A small contrastive audio-text model, trained from scratch: encoder width 256, text encoder activation relu.
Rows from block 3 of the audio encoder of a small contrastive audio-text model, named by matrix and row number. Rows with one number belong to one neuron. Each number is 500 + 50 x the weight over its row's rms, rounded and kept within 0 to 999. All counts start at 0. Numbers have three digits each.
After each neuron's rows are labels from the 100 clips, of 14848, where the neuron reaches its largest size: "responds to" is what is common among them. Only what is clearly more common there than usual is listed. The data: chords played on synthesised instruments.
# gate: MLP gate (encoder.blocks.3.mlp.gate.weight, 1024x256), inputs 128-255
# fc1: MLP up (encoder.blocks.3.mlp.fc1.weight, 1024x256), inputs 128-255
# fc2: MLP down (encoder.blocks.3.mlp.fc2.weight, 256x1024, transposed), outputs 128-255

gate.597:589495517548385634465427582495476505549502521446494511554594441528509473588526522461533460535545476505445521364502451545488477627487517509534441502479463505529474470504455590466446442524445473352508558429521467463544490541516494452503605569425456488539421504484503511513512495542534453489561529529524557463475547462474537548585529441457560497502607489423566554472505472546434501427586
fc1.597:371441438549509485494590523512427444456557571545442570473442516436472455505497476532612504495608462459527461517494552472591529498456535477503415512539557472475497586533546387535464498435477528501436566491531393562485499456547559611572462446542500563587505451480395476513509568463456488445458428500463522532497463482469394485447483544535446521583538528531464513502476613499525452468556
fc2.597:625497566458361429514423499433575521545538460488500475578465488485513551485512523497507522473517378432470515507495474506549501468468519541509536462519481516528545459522387499481481493635463487502531524497386459458429514559529504561494461506503482455468560488489508577490553529507592548484541455434538526434554524485475481583493338532504566507424593542459390548513489515395429416458492
responds to: mains hum

gate.24:419609460587481526477577592512526524592495460528508437545612601522421483474491576420364481537456422477428512538487465499521537471478541513555479524552471519534522386539551458488497572486499505532439475603602488486546547435514516468511440484466501412542531442481450458543372556537570495616558513361506454504499499535381474531488509491509530534639397570498462478437471490455395602503521
fc1.24:515468536471492488473460475532507495482588475534524466541588475497533460474545509400492418507455480476549527532461506471537522552460461444444510495443360370484513460459504521570540556530543510495560431447506518519506480528598464492509391528487509506617461503419461443425519517526447496445545387404559356528513581527490518486514494447500663484504421437467497519529514465577536516469457
fc2.24:521557560517527476418478427488534582518531454446549512520444510537548562515460514498520479520502435487529541449483529581555526475510472564569468529579556469442425562487530497516472491456487571497472497443625584461599559449604517473458546543529623482474515404534399483518444479533466491507561523468512534422447522533564457469532462460582459447385526445564487402472525536531521464467510
responds to: white noise; plucked string-like

gate.265:464485424561479485563518472464499525511493558564540400513578527375456524434534509499596508532489364388460494569459534527575515510579586547509490480440457432627479505440515557504495529509512480545496515430459496562475533458542589493531527362556492483543546487522468499502523553474449542548480439561553535492471485561476444567555575456510544493503454535425408491509467512533428560526693
fc1.265:489521499516596441496522472443484599543483477479475535489505550570578557494547518473493539481516529453531412428479451443416542476540458552455460569578435493525472447486544390388447459557449568548525578499571507518453465454486478553541490552435526431502519513491433499579501420482536475525580488436482449533497442588568507424532449447516494578494436491558534470471465474496601487412449
fc2.265:546524521524552496500452524535517489464544442603519521470559507468508489472597471577600489457704558513488500472407468398510451497491492503570546516517475470521572525462444508610494509594530533513500572579430527453559510472522457543511431515471566541462450436561497464515312461545498528470478554489466512524516491406531540523522590379589535436530423540600487474537524501573474441599434
responds to: white noise; string section-like

gate.744:583451490469492452575425431497546493494546538551505509464423543476532500458536465447423445467521570545538546520563562428464360463434458517430608500489513483421427529481478414471488571381433441561534578447601434434459511562508504442454524399536527584562433483481492455485520471476521414500501455480534434522541436387435446523555478535523366523450447526535458524479622495540453485457444
fc1.744:557427492515470450615455467491495556470470518506493599571504509522493506519546489534585594482549463492455471577548490506517464494511526457595482483431574552500538445552483500532469533439514492561591492440495578519425577536520527477452551363444559506534520515490417575529391596485507469475392430533567551471469581459526545563511468407451575554510558468384519479529464564579513542442497
fc2.744:615476539472433513434508472494419528442520540531509438538533450519409525515536478560611524542546433475385597496529494458573483497419542497533538502564529492483533461547532418522499511453536485532494517475483616501496474424497571511505536417430505555529583427456491475556554497558505526414360476567455424463458411486515414454459409570544474514476451461481496562555554405432482432516519
responds to: arpeggio; the note E; root: C#; harpsichord-like

gate.355:488476435498564448345461484531554439503558569554527423470448417456522520536547425525518409421538460498490487416525550429497534477397475506549398508500429427456431535498454576471590427513572512453543499512551511530444532539522607590432463516475544531492544365517477495460424510503474514367523585499537499493505510510476410440484497468562509462428535534548531499459444539461510484550492
fc1.355:473502551507532545531562519439507536518553509502581532518509523500484537486544525428510478546506448478497457508467559551416542513573517560453495446524510621508540406486484435503550509491432560505574568459499480475528389469530483466424482492538505499492521449540554422477417547507509478441526411593474495509468469484450526465634473489503491455534513497495505534611568402585516536445537
fc2.355:517485475543531471573512455534497469564563540505575550563542511485486462485446529462477504454449535514600433568432522497559500520515559512460487536514484544507441524524482553469537542570528499450540573523425503448544485412470435483511423593530567568421530461400514490533475500496528437506451421552575485543555445586443443508629491508586583589591649476492520443493502507518553439455496
responds to: arpeggio; the note D#; playing: arpeggio down

gate.187:539546620557502572499532554494519446517523483476438464495469497509504505511540488497485296519470450510425511586492570531552471443502516506414563463555518443517495499509471508533516485599481418471467507534453530550491486565542567467420514527490522549449545500552467512521598552451590518571471468500474478589384556585488551360560509521518539488585485521475525569451554516551589510513439
fc1.187:467518448374493414456459543528517472550524511452537545476507588535567497465523515475568551487448565485470568494523517540465472564423559441511553460499424501552461511574553464422525549489404563485492490460533524479412513480494512508537317518532608486492427503475512487477411510500577513484457547481459488472560470531466582519462604575563420476509545462469395530524517503463435481330555
fc2.187:532524447565486486567492556472512531518497553453416534470563505460417526516412506467435486428486503487548470427520483463418363521508443474519507391573490514475542561502575469601534464502547430565531492491540495539612406429514502528497586471418455583519499603498542510503559568482461473565448566451515443456538518411484484486597520438553558488429564573485480458514514438483431532439449
responds to: mains hum; clipping; text has "clipped"

gate.11:413540541538520531583577519559526523531468538385562554523526523578447544449487573543409488507432486422539500481463554505475558600493506450430539512448572471577479513501533498533493475464609490570540460487506412455523587443528515399483516442517489513536472560424471416650420521561476533461502512560433511523504480473475590565437538541550525470426562465518506490584503495439526550482519
fc1.11:459487557536498487536552525565464519532454452344499528562539554456493451487518485548391420509482537456559527436518510545476524597577473547458502458490520501497456450499507499501532474505494501551462504482498534414487542449569423469475490436534464433587475625515541422546505537595535548488512466584484499562567449430462542552446544531582515415466540423478543491495482592352560520489476
fc2.11:444517450474504432410498481417428443587502537679460524484459463458527418566576482507524587470504453643470553484499370503515540479502591546515480459507534521476514572526558430497510450514496531537479537481484472575493459487474501596430456472583448539414464553516477549508504425527474466577518502517506514403552555527439491432608415515533504552601470580517494550511514491599463490555555
responds to: quiet level; arpeggio; vibraphone-like

gate.364:548447395564521428510494438527574501460588493449507426477507554544521496498457550577523417508573470527498454565570476456443552515508525480499511456418540492557464377509434581492481439522516456482454520407518444417485504517513477382540581494469498443516555563477439529534478456388514546472436526559532570520571424360418564517530483421515471500530457561558546554537445508488524430543554
fc1.364:544574592467506411527545500525488458448365489454504480452436405466489498462531394452532518457503530476455533473450516524434401538578414424447553479538543490474501577450557443540455483486534567544514501515462489522549507429467512488568437495524499501538499497464594524450571458487525397488454470506468503529490529429550501528486503617527516618589537509491502471468478472504461524560527
fc2.364:506516598500479464541542473436515442493586504544610565518550513471422526482509511558517495511486478537550480428404446500460481422556390528444498534482426471500608549550409509464483566459556565535578489550375510493508613567487505467412584556477576558480465476522479433511507588435516451513589433418359527436535523486407441552522465466464466536434534550511518466471500488442537470544454
responds to: quiet level

gate.372:569491518529401515564580523473599439526518472572505499438540561405513488490577464555496460537550478529456569542530475611534519388558429495522454518463565504554509456481474556439471473493508552484506501503435593521522509452493430497484525510504546511412481513500513422471460543484364456506463588497515453531559507444540525622563512437483504492612523522473504539466507472575498517464507
fc1.372:491453402489447445529504564505605534472544553457507511533517384453485504563537441607430485455468440611522424448515571456526491425543500505497493486486554467510568563497460454529465500436557493508454519469480535545508453475513429445608503548502489571456509526410488511469466481576534502479499526568365490474477452575542469492494495474435425503559581543493577415481558515562486595449488
fc2.372:507580543447454522570494460447484623453541462549485486561449554485489503567576514443512560517540535537454443500480470470483481546433479478582513446469518535470428461456517411475484538569569463513520471442576632484513523585486539470413500557507569388411458452505513442582591503464566467447534461469545514496380473465488414464504441596511470398453517442508494492533498413427458491558438
responds to: the note D#; the note A#; root: D#; root: A#

gate.389:493445488519445441475517338434485530542434520518483509499394543516508594590474500529554413503490399545521564476522376578490441485496578458513411539526522516478450450522480527528454464416571574502598471599510508506462506408457489547497535490581522587527505402467467521496537538570481542548444542469608512478392448435521520478427501501499454489502457505469505471486498461552449519569588
fc1.389:564472577417487530475497581486474511426504488427443545560551540468483392446449485448443510538482534508472377524577554454539515523478485489396506488409503501510499503534510522489543442512553478470492563397555521524483555562503473432523529453460493488529526616619454436484493510404448585446500587480510429402509576586571412555475512491591501483558551538507430420452444451488581484461467
fc2.389:427534455483506449508516537517488448549505537592441482413483495452498443490527521510496543571474555384522491461438479434468440447488515536527587510480518545517390498508504437448516506544399456549476491570498490488594394386535464568420500533543470520456457446501507565466508507532453490539439585441539553553513477604554515412509439534527458500507528411550602494469551473455519512468538
responds to: arpeggio; the note D#; playing: arpeggio up; marimba-like

gate.404:524511529426475517469507436442497469548520495493469505505461380512470454436550467472552444484488532404489474436396422520497476403522590521556502504480566453480501511526483602523424479567481536586522482491491464527450610422509486531442556505416461490625498503492462530512462524461442580496532503420509569515491549475504473518476535525427546403450564628476522439524500566515512560437448
fc1.404:480439372489525474501484516476534510468458561538520458460476513487510615468493491462448521469467448603461463568556451522408479638535540519484492564448495575501541465463493537541552536481529518614527506533495436494591456552521491552520530421492548511452436494499490516569542490523487466520453473483516543485449391533496554535557414451558470482486533392408539542544507380510479469532530
fc2.404:504499445495542487472344473500483535555651444612462457486527541537593508562442523519541556502449548597486523494575524520443501471457499440555552572493517472514441466453445481566561532560460531546493523468441475498584522522547502509457457465497501453481494488433447513451526458470486455538484468473464473544406483605425524511504486524418395447495548449500491554466510463505538537505388
responds to: the note C

gate.2:485451526567625436563545437558474478613542505476567448478445582463518534502566505405475426473549463489474390468492478514521402545493453480446445558467615417562556502557512501517479519523474508448480558441509480478520531607455476407511523540505491476437514507658506460488515491466513536500476454511492472463595468499500573486479534510508516482448476436518495435483485486551572514384417
fc1.2:435451473543529499523554477584483451631539528451538475471478534497573517496545592412449410509526399503543449451501415507522499606544387511567478519524601340532508510559535484484469501618496457442500591511386512546525516515563526353452532446503429460482571552546538418490449551421547548525516527529528474450460512496569551497495465521565496456423461553441569461491497477482574535456462
fc2.2:465470447468586655501506592516464577542518560526476555603538477560403549497485514463609550460486523569482531483512440458524441418509487524532569553506439491528462579531559433563517423525530442489476471566442552476486475437449524498400490540503604456482531495429475566466534443523536441562582499516559541465440491507548560502481471407439400493465422525453503467491550492560500558449420
responds to: quiet level; the note A; root: A

gate.731:506570577384559456558519542523520549510531576567477544520487465578508545556507495495479452484469462600446472472491466519542596520522541566550481486520457543487584518462561397530526504465482531478591568424559476430492533520489499502556508379497466554494500433535585418425524543485604647572521517508477525563487441501542410562595472398473531473498517475511454560527559522476487543427492
fc1.731:581473391548432576485598536534551488538537497532459452496432467522520495432534608523556510498558531470483459547514511467481430517535541452638530495553541479543551438450448654518490518507541506533483425602409450614493567511395520465492562553470490527513451488484464517479525421485459394463428453429489496556457492484449528478483457479516543528532503425517534448563421412506557466513541
fc2.731:544429465464528545461503594586490451430469495475420494499422551522492514577549472505541530573501510454569470445570520491491502526516444544532467515426502596470569579510515510523533500464515488534430467485580453509609522456423454558400510426517550601507552483489511481500493462541612524523512599484437514563463558492428433602518528507604552478480424494530501474475475508488537468407577
responds to: the note D#; the note F#; root: D#; clarinet-like

gate.115:528547615552484420458467527528507471482547490475413506517444522529481550577572490436554495534433520418528570535533538539502486503472538409543421483530499446507449438502549432521495517459489442442577517513407513452413577507522540509475475566540498446543447590545469503447568451470461484492463540497536429521446566466453484522485514420510494487405453596510528649462527496386514558501411
fc1.115:503471483513591545600578499512467465515490421523507561492531550421491391462552456511579555484519514554419505461468462517515397571482462551481498488400463488507463503483537496446463527564508420510445501404512527585584457579458471423476534463561477454490468377386533527584584483598549539531564521463481484461481475594532482523472484441457507510452477466464469428536455537640436462476588
fc2.115:541551440491519453527422555538551491574491528515470559420535520517430477525504477530515508569477467510506458520545507570591497555501567430556515623574579556427468481520451446432499513461584465490538375525567543549521465440425438492469520452526497459467471492602502546449537534566452485542602571551572433525524480517508568416494547489518531508456489508444490582585517450503489543516433
responds to: the note D#; organ-like

gate.101:576463548498444386530507577528534600488523519477500481525402564517533425461483423548462565464495474525496548495513451446523498384503482519549506482481517443553517538486528480487506498476534491426427528451471525574622439454594526438497583477468540526436442473396558547503441519487544558581445586652625463498441507443591483476445496438556447451386448562429455525517513513559564426509537
fc1.101:521473520430517532509512567494458459420476589498553553453552506495593464439455353489501520462490552470593576469582402513422401554528475436487484456557392504525473529497531577425509503514560549485497404483542518552437563576488463461391484551430535462522618487546368531516556491351475480520517433449430602532561512394477500485423482562456514573382461499577500492538485476555567467492448
fc2.101:532507480578567469444455457543627428503504525460480573424582528545451510536463460458513528563519508534585490514542556503579552646457535516437526527467575479424547483498460534478498522521566396541543392465562531449434482474448521473508453540556522413521492463509530435457507437485547505470464570503574559515532480486500605548653572532502496469549477453517548415477527432426512480470537
responds to: quiet level; marimba-like; playing: block

gate.156:513478476443578503530467476520539510405462511475546531518564508466522500527546503428444538478472427494553533569521553538564461456414447493530556586502455513520509499521485461495502611528504513583413577466546484552494496542525505471535451472495461499511508471460591479552479539456453614421675482434538485473540528491481468532587438510489508654514486468548429545480477502446499442483461
fc1.156:493573516612543611488521525475512486386509517419457458550532568468474491470461535510527491510408419557573542510496592540478534525503379539498484511466404443506517473525536435523508495500507479522419576526543448565439559457487430494437505483453419534531432467473536433416459494521506513545563484484483595482519541461551451570538491518512482557439514465471508458510383509386517514438501
fc2.156:518490515488448456489537554542549543529516410515509551409485552447533460499510631479401482492490612571460407484478502454522497576524498478477414545498384513530508473480553508554392542405424503486473483572433438522441530464493472516552499494461485531497517444576480520477531446526548455547558496544555548502445617423438536453455453491502437510412454541529545523519446425477570523478488
responds to: the note D#; the note F#; root: D#; root: B

gate.127:502609445475476552443487503417510560386531553597556534537518434414516413525491477429529447552489501495528547404484552488576530422463498469524459537542544482535547564546482502519597452465510483501534529544574568454483425554418445486484499499442486473535469535504458486451562513501524538512558373478525447500525541568490475492480496509573479488485509518475456518442572554480615448509475
fc1.127:570472466502435521522497533459482547521453471537511439492464509463477512581478460464539522489569521524485540446422541580468547493491423496571490483535468498517510551521609476528472502475448507467522468581608489514469451574467537415515587427479533453507486545426506558489502522541539544490514508478519457473470428509473532525526517598543499576500433604476458470520515585569661596450550
fc2.127:507437637499450495550466535474460678466495546493458516363495487489477486457419597499512492499545421461429580559479431495520511434499485484450534454443458568525513487490445510414418510428487508459502535519490493476542565515502513474489462440551493531470463528481518500435438559520508614442503499480509521436462456465471445511593437531467551535434578536491520469555400505421549537533561
responds to: quiet level; white noise; pink noise

gate.14:487453471532521585471579505463418546502453448402491394456467567492608433492415400442503541558471477538462548469578464515499522528534503441491539536434496592478440496476437568515495549487512453548573534517512519527619484472416573491489446546506476497511460560531497483494499494378501564532611596497470433484497431484442426454423466404579386477559540572502452445463478485560432478453434
fc1.14:477533450581513386490584549392542452457527442443479477518504603507445481527511488538405468491505524469595462532524557535587504510555546502532435419441541443454537530614614472590457510508587566430496488538488460539630561445543521459512577516440497470438540464488523452458535530548549379515457518532559612480511557526488555564529467568584532516560471455481565484491558575550476473451430
fc2.14:455512523594504498525573461514569426479479462566500446518454606486430460574551461542534481490527475494514444449482561502519529522438476498583477563501476476425514533519549383476541516491498574435423435521518515576484510458489502514482533620557530528507506440410538590537542496588402465533437544489487453499559539535587553503475613575476530564479571453518539451548494568418522524591486
responds to: the note C; vibraphone-like

gate.353:487472540486506411527424611557495433506446508518506482485477558492409571482525491515500522553527506513495497479484435580509483508529505496474430465575614464464535544438571546536489591548507454504547517455497441538474477474529474531546538497521416503551556487504565426514497388571453542554465488488559531425436470494494548495572604539501500488504488515548585534539555485575520566482612
fc1.353:453521518477452438512395512515503439476412434472447556499412493512433459475468532434465515599474539514477456512523493509576475495506432458480467480541443425569509549446610527462478538564486412622458463509464485543412546550499517492485530446553419470531527538461552517532492468565436422538485483441475427427437494536514494535580494535452445483485523560551497624563453592493508428381558
fc2.353:542499466439485588537485558451474504545563463552547542529533458505434551559547464601514558425457566559425473604481589578486491513518626465508495574565444516529557444502527496448537556510509489477600518528519565477540551557470506501511411509590499447563478587454451540496581437486540497455421538547483478469500492596566441507509571415459497455467521578528555602472419497545534471498400
responds to: arpeggio; the note G

gate.585:458530438576523523449593518557465538476558520458497503548399498527527505488474479495470504508458410581473519533618551422523541509407524564506483433479450394497513489542498498466480488410454420624455549447451423502632489532513511532539515557463519619492492558480536434465571521483452499415631545558487500468452536552505536506500546399567492530473458604450450463525482527512625426506503
fc1.585:514495522491439603471536435613469481563579540442467497443437535529498500499495469460452487507494461498524550538563484602463541549522492519409559532499412449507432462552430530602503472464484559403597499426509497457589480423563468549522503528499492478463503468531508608484534396452566559557491581470479465471548492435418479522429462509443439422566525574426505506517540491427453428564489
fc2.585:558450519525566519450461503457521540536479579471514461602552465495488484488524431564497577558550542546454547512563484550403427471523584454534498515549517544412423569404550489548493491429598478423399534455519517512494492462462561511510422466494427392460462511498520545534439526416489532579525506434497574533545546458450476571423508450531493504505488507497498471532449475501486538501460
responds to: arpeggio; playing: arpeggio down

gate.490:471588493588518493599532535471563497507569453508453470474459478509438403516583492497419522486547619527434492537502448523563489539497482527482547546469454503381537525559427514446572530527468517518630441540520515447487539561514505584556428505507511512547533535544505500495376521451480400627512504471418412498425537500494478584473455481429454490535537502419584535476460520510551403432463
fc1.490:491593480512497447512549472508493517564546511532398530465470437445475492487488520483474437494528612515483493499448563535545431549541518546510512455433466517509501483487426499535474572487525436463507572481610511402474458445427491549572421577407454577546425474584541552529444579495422430528438577479468529498412552564538438437435514481469455533574448479440607461511484503458520486376510
fc2.490:464479423489476494541523489444501540484498446469476464420446435430558381508546509408488467506485427575657526430421526499476549511443644408476441422473484350530494499472561509548469448506486407458440467562436525523469558484443516385419544513504480447512485432386447507470478558548568506402481537546556600503530470586451449397564529580504421481500490505536471472518564491429484460642471
responds to: the note C; organ-like; instrument: vibraphone-like

gate.55:614497550497477533568567516545518513431519502540485469384529411479491554426495464461477475630498416573495473468487604510494511504466576581551452410403487485540549585601434467444480416417536539487477476508407467436518549482463568506444536509405490555479482493504527478477598474558536524611483518453485425478513585433568427511477569567452489493513514550521501614502499427552484527518473
fc1.55:534532490489454430490446495469527559497539499575508544494484401497592555562536559420465436485561598532398473428503540460520497535575515487557483430528469452485456467541572433504437440547559468562603608562430429562551579520434512518465522432457487505540481534587447509560492496443479480572504434456411459553525592451493485466509529541504443490515509552537434530528506441526435519450405
fc2.55:570447539440500442520468592517444519537515460442497504535544549552512515477417550485510362549467518422549434509478584464485465514549500473531507485605589496629530505509529480470489499474475421542504493485581440524460422554463431492443617487451445466472480489433483539562469521449442570532517578483635476457559527496458477507465442449511491489498545499460527489477563471545557531564444
responds to: the note D#; the note A#; the note F#; root: D#

gate.185:523446520480522481551482603494534493574549479481602498494528450452536561490490519453542430458584483498527510487495433625496514545459481645500448537479488537474465579508457527468444444483473448518493493497458451473547463369389447363465499552515485474485492413483503466463435511515497500546495514502460500501455540516475386519527429481594417526529455526480550512444517437595573475493508
fc1.185:556519516508501500450436457543560564522466536561525628478475449431530480492432460590467515539415492501405452472562523526534462437430462452460411457444555597566451424468501470529622569473503485418449477470563547542476477575556510452441624506490563457490540532449504502490506487495396420507570481546475484517538476523547528549454377502504664476447504439482520392453564428452465471458507
fc2.185:518507499551530521578468473497469493513575594485536451521532527398568507530488512488471518529443542556491540499497527581531552530541483533553424484451494518499507484436408584441507506360510491611493499452479481511609369469470516392499435580510534547441454437530516499502490489551397469517517458546448549469524513512443490473440427535488484491428506517449578487460503476417525501472488
responds to: organ-like; square lead

gate.136:472557465526483505506545417553420456522438466477418458509425464517495486504547487487481430525496469565486483584478527609402492502520459580496540378448438482514438471538479608508510465397558529481569493522571516496480526487507500544465466498446449517588615514467449450493513502451513477581537495374520485595556543536495539500553463576477452478555500472500541480518462509517435386442473
fc1.136:571587474414516395570535463484356494460592400453405460512544479500540483556513455528527552455504561495526533490555526506434497593364472492527450569484519495510432538454512458506530492507462499609490497549526514508500412548505506484485564439511539505499509519507449583557537531485424589500484582591440618428545520553558489458530443538507470498565496542598600526522503529466526576493524
fc2.136:535504474490456550490476557542454543486531457555533517479496533485573453540563504537497479439577493559492567381481542409434609471429520475534485481527499423453534496492483482531588492494463526499543442443584495464458557568445461537574528458474537453650545521483477511573468512472478456483451385444489471536484537570552385408580498422419571565487559497457510596518514489527552496558510
responds to: white noise; quiet level

gate.478:495470466521496569523533561461526490554479480424461531543578508584472413531454550431480416540467563499483463460451582521540483590460549498540499520527613537575511511498473453421532418595465519514483545488518408463520523457521516428533512488406508536463472431601445515498509486460517448517587487506450523520535567452494428390529570495527524559515485657435481501509562465482382485489434
fc1.478:498531434635491495545474491592469553465460602562498492488438484445410514555458466525513377447495479504466474541548565411545543439621457516462464435506514494475519465479569466525437516450520445463543418436527510592491501563526494460452446507503488542517506485489487497460518584568520499577486520589522563533516538627486439524512541416452448433501503545539490467501502494577511519495449
fc2.478:490524528546547569467501505550508534477456498470543409552517511498494554501489467577539429435590417607410576610519496515522524538547450478377370467523429503546445460521473459518479489545576436500517548476545519569441389491497442491533590517449426479514538460522539399494522550546505544493540506622603512565521571487491576517525495446419476498494498538443593489548474521564565485476519
responds to: white noise; clipping; text has "clipped"; text has "thin"

gate.172:520475438466498462527459514535521506417621505462451485473533486497591518502528428490510561506439484437479482427528402438525516593503499525511459452466591536593468531502489518438396444487558499578597544478596528446414443472585485520472462503513499451407525424484453517558491495476483471400499558524581478462509544404468350501431477503488458587538572540440438518512528504517413512396464
fc1.172:489448452526468513423486494529558481498572524485498440470546486532547538522569383452539555506452522417483527528569511517475521542418547503541439562545519545593525487508448385487531437432505440517574539483456495456518519409517589442517494467427446418457545446410471459491512525492512512660508491552451427544483483276489398545413553369530542572487445506532474494506444496532494524439518
fc2.172:424472476421498508505494466471441524556541518463421524471518646576514447493419456453557517516503548475493485489474536475537448512525584512509389422480591516546496528489480534467540471527543423463543536476555454491440489537406492431451527519553551493476559569514439546524536482547442596436407608484553490503517523494498567527574536503564452501491472491583460483567498461536409422557484
responds to: quiet level; pink noise

gate.52:492476497451541402505481535438438596517478494589428513477485487416484476518473480544535513484550444578434463459489451525510514413447500454517506533499508426593526518472392532512538572477595536566470472532526534431498487517589467502459577537443464409437557489530476521506492614463444480558532379480581521451501510579494466430548432387491481446471464486585557486456466436583502490514510
fc1.52:435493473473512533548518457500527527466462528531431480582529582519497588434483475460527399519454630499546504535508494550481549541554527378477472451537435501623483524510483597479556446553499504564503468445482555455418483449520549473461515519486480477421483514565590540552503373487475546544475558645475616434493514427405537497445455477513527493465498396475442500503545546548424516556410
fc2.52:464474566522502458509450458463610496407459522453529485545390540498466494506470511562531474487545550519532535516525554456506536515508538566499485478492483562440515476576562459611554504523522475416507474496524510592453554485436473427502481521472487504459479512595497552472448365454477517564528554576429524482534494527605523542546513497518417513520473497585473485575462516431638470458469
responds to: quiet level; mains hum; text has "thin"

gate.517:537479473463510567456481437515508462495483468530470540521493524469643458497480539503484602510557467564523503516441536466561510487481450525508405601470544536458590487575541553462462513561527535600378477508525418508510508594541491491515486543491473437482541501482426565560535447532473476432562472557529449515390547442476488504476507543470536602493542442493414471461461512524508542410539
fc1.517:501600548530434497550519513475645457420551490500521485481439475471375541479466400473487503518478516546558462445456410453437414534443464557490490528532597570501468506444481524471471506478460505515455509518495547475484473508436578457485571418372581618460458475466491473557435508546557539563550424557549569535452611559573479460541519593451543494526573557514527498599514546590452457591478
fc2.517:507559437472463473574561528536441484461485575516539546376427430521525562449442539449459512512541540456538520482538527475474487444590600459512475557558526483496510608505491510539460461552578436475474544474517439426527550491573584472516526507553476467480521520418448514480511546473566580511499418564570462469471450440499429472547439469599377519484560520487569506451491460477579424427513
responds to: mains hum

gate.317:503557483623418622462545405552468501515459571537514426529484462552506456520562379448430431623479413537473447514511430512468553482499532457578524439517478522517476496475513433544542476478598535491481472542556482484497555547510453468551451490497450426520564622474476523533524510565526542536482547445481459545502490520609457567559530441537479426515480477486496532458534462502429473478562
fc1.317:589517514430513509484465479535405367571519367445413480453471450537557444419426556441520540452522571447490486515588461581594495466537543598422494410485504384443499530508538555473457520486483590544539485551477585567488471507518353559463507537479464536568504559531503560378522527531426543485455501503494461489533485540552511470489511483469454500475517450526584461499426493531500505405582
fc2.317:412496539443547493516490441490507415482493458591515475428370438504529509434521595460490518425538480575460526471494524502600443549499417523432423460515554577529539500518429549511505544447546428429543483557514438467584540403573459526543483576493565439473464465469582523463586463508461437503533514466534502450502553490473451603494499441468497600470551509427431521529497488415494478524545
responds to: white noise

gate.319:551456546552475459508419500353408463513436499505547510548433521374439511512418529467472388563485483506500499525568409417483385582542541472499537422511495481516444493493368531465450513523519532565475552532503510509425578434494524530565552541468462497556421484471573562590520509538494453485490498468475527441436495467537464551485488432511528537537511440400458415490563534395536541463451
fc1.319:456479457430519490568564459586587472463558549457366516422503478561519538512554504516494598479464575509522503492431609560534638466540485557505445528490569519469564464453572463558515510505485528436606489455489536527585461527536508473447517454540552492436558491478417491412532507513465595507446568482613465486554544427472532458526479627453490528481505514594517572527477503514461472504555
fc2.319:543523609421581509527444474467492496425549559471520439479501513486489472392466498469537457536595458464464405469521469515534428470518569551517495460484482454515476369510356529506446505497548510536443522471412485514550439546417541444557495475432531546563451512485483559477549453484363446468465476485423578606502469579517473470567502499521515444405549494469510549449553449515639519434474
responds to: white noise; thin (high-pass); text has "clipped"

gate.339:574501542546530469573496468558418497523532554522471591520507450497548418401540480429447533456570483508472530522521648556573485430560556585379541497485477522503527551510452498581466552506612503468507499491434536498512539545518486443523479476504520528595495501522542500484495530460421579464421543457508471518429575591418477468461536517483431484574453517477527529564388522494507502470534
fc1.339:426402537438524441446535506507514421507549428412449541415423509530543542493461564447522530608539568528435509508465510459548559534589501515438566507431488469529519490489515553539456532421462513535465440496451490530617559534493409463521518572490422529492423500486493490477532421482515520539483486503574591419531513445493596545504427529459591533441526518520512426481494568473474457543449
fc2.339:511415454506401442383425524466568543483481467584498556526560453629475448536461438559576348535460585528526422520569575501523488492541464454384468468482452517366470444483602475510473545560508541405465572542456554481390495541574493490477550543494464461499515513485491483509364508417561474469535541506477488484465533498470498420425488474436475518550427546462449531564522518496518528519453
responds to: white noise

gate.531:468483479470445451502438549457543545407505412483465500508600507546393532527427557538481568472520515487513616471466506463544504480523437477390479492473502528531488475470429394402566452559379505611472504390533541532519459497506477498535490424477670495535437518519583518489527557611514509487500524506412610429501464530479523605540428482476445569513545498466484562535577515521566557488527
fc1.531:560597386506559487560463516443509478528616518484419473550438522429524471559465446561543510513571444439506518519474517538469576588534476591646504494471498364517492543575561560521407469521525514504523578543470443532554532464465510597494494513497457554483525512522506445471483524461520524522486473553571413471423531527491521476494554469485476424496514589415486587454470493475433541472324
fc2.531:441612512565409519524495468542527471438478469573466458514510574541547513508492514534501577465487456493469648497515468489492522527517542516531603546569554509472417470505545586569547532493470463505494530468522490397472486487564607506519512494516655477464435538491536540504495449608582512453437524516444637529445547544498497538529469501456591491500518475476587509448560529558487488489486
responds to: arpeggio; the note D#; playing: arpeggio up; square lead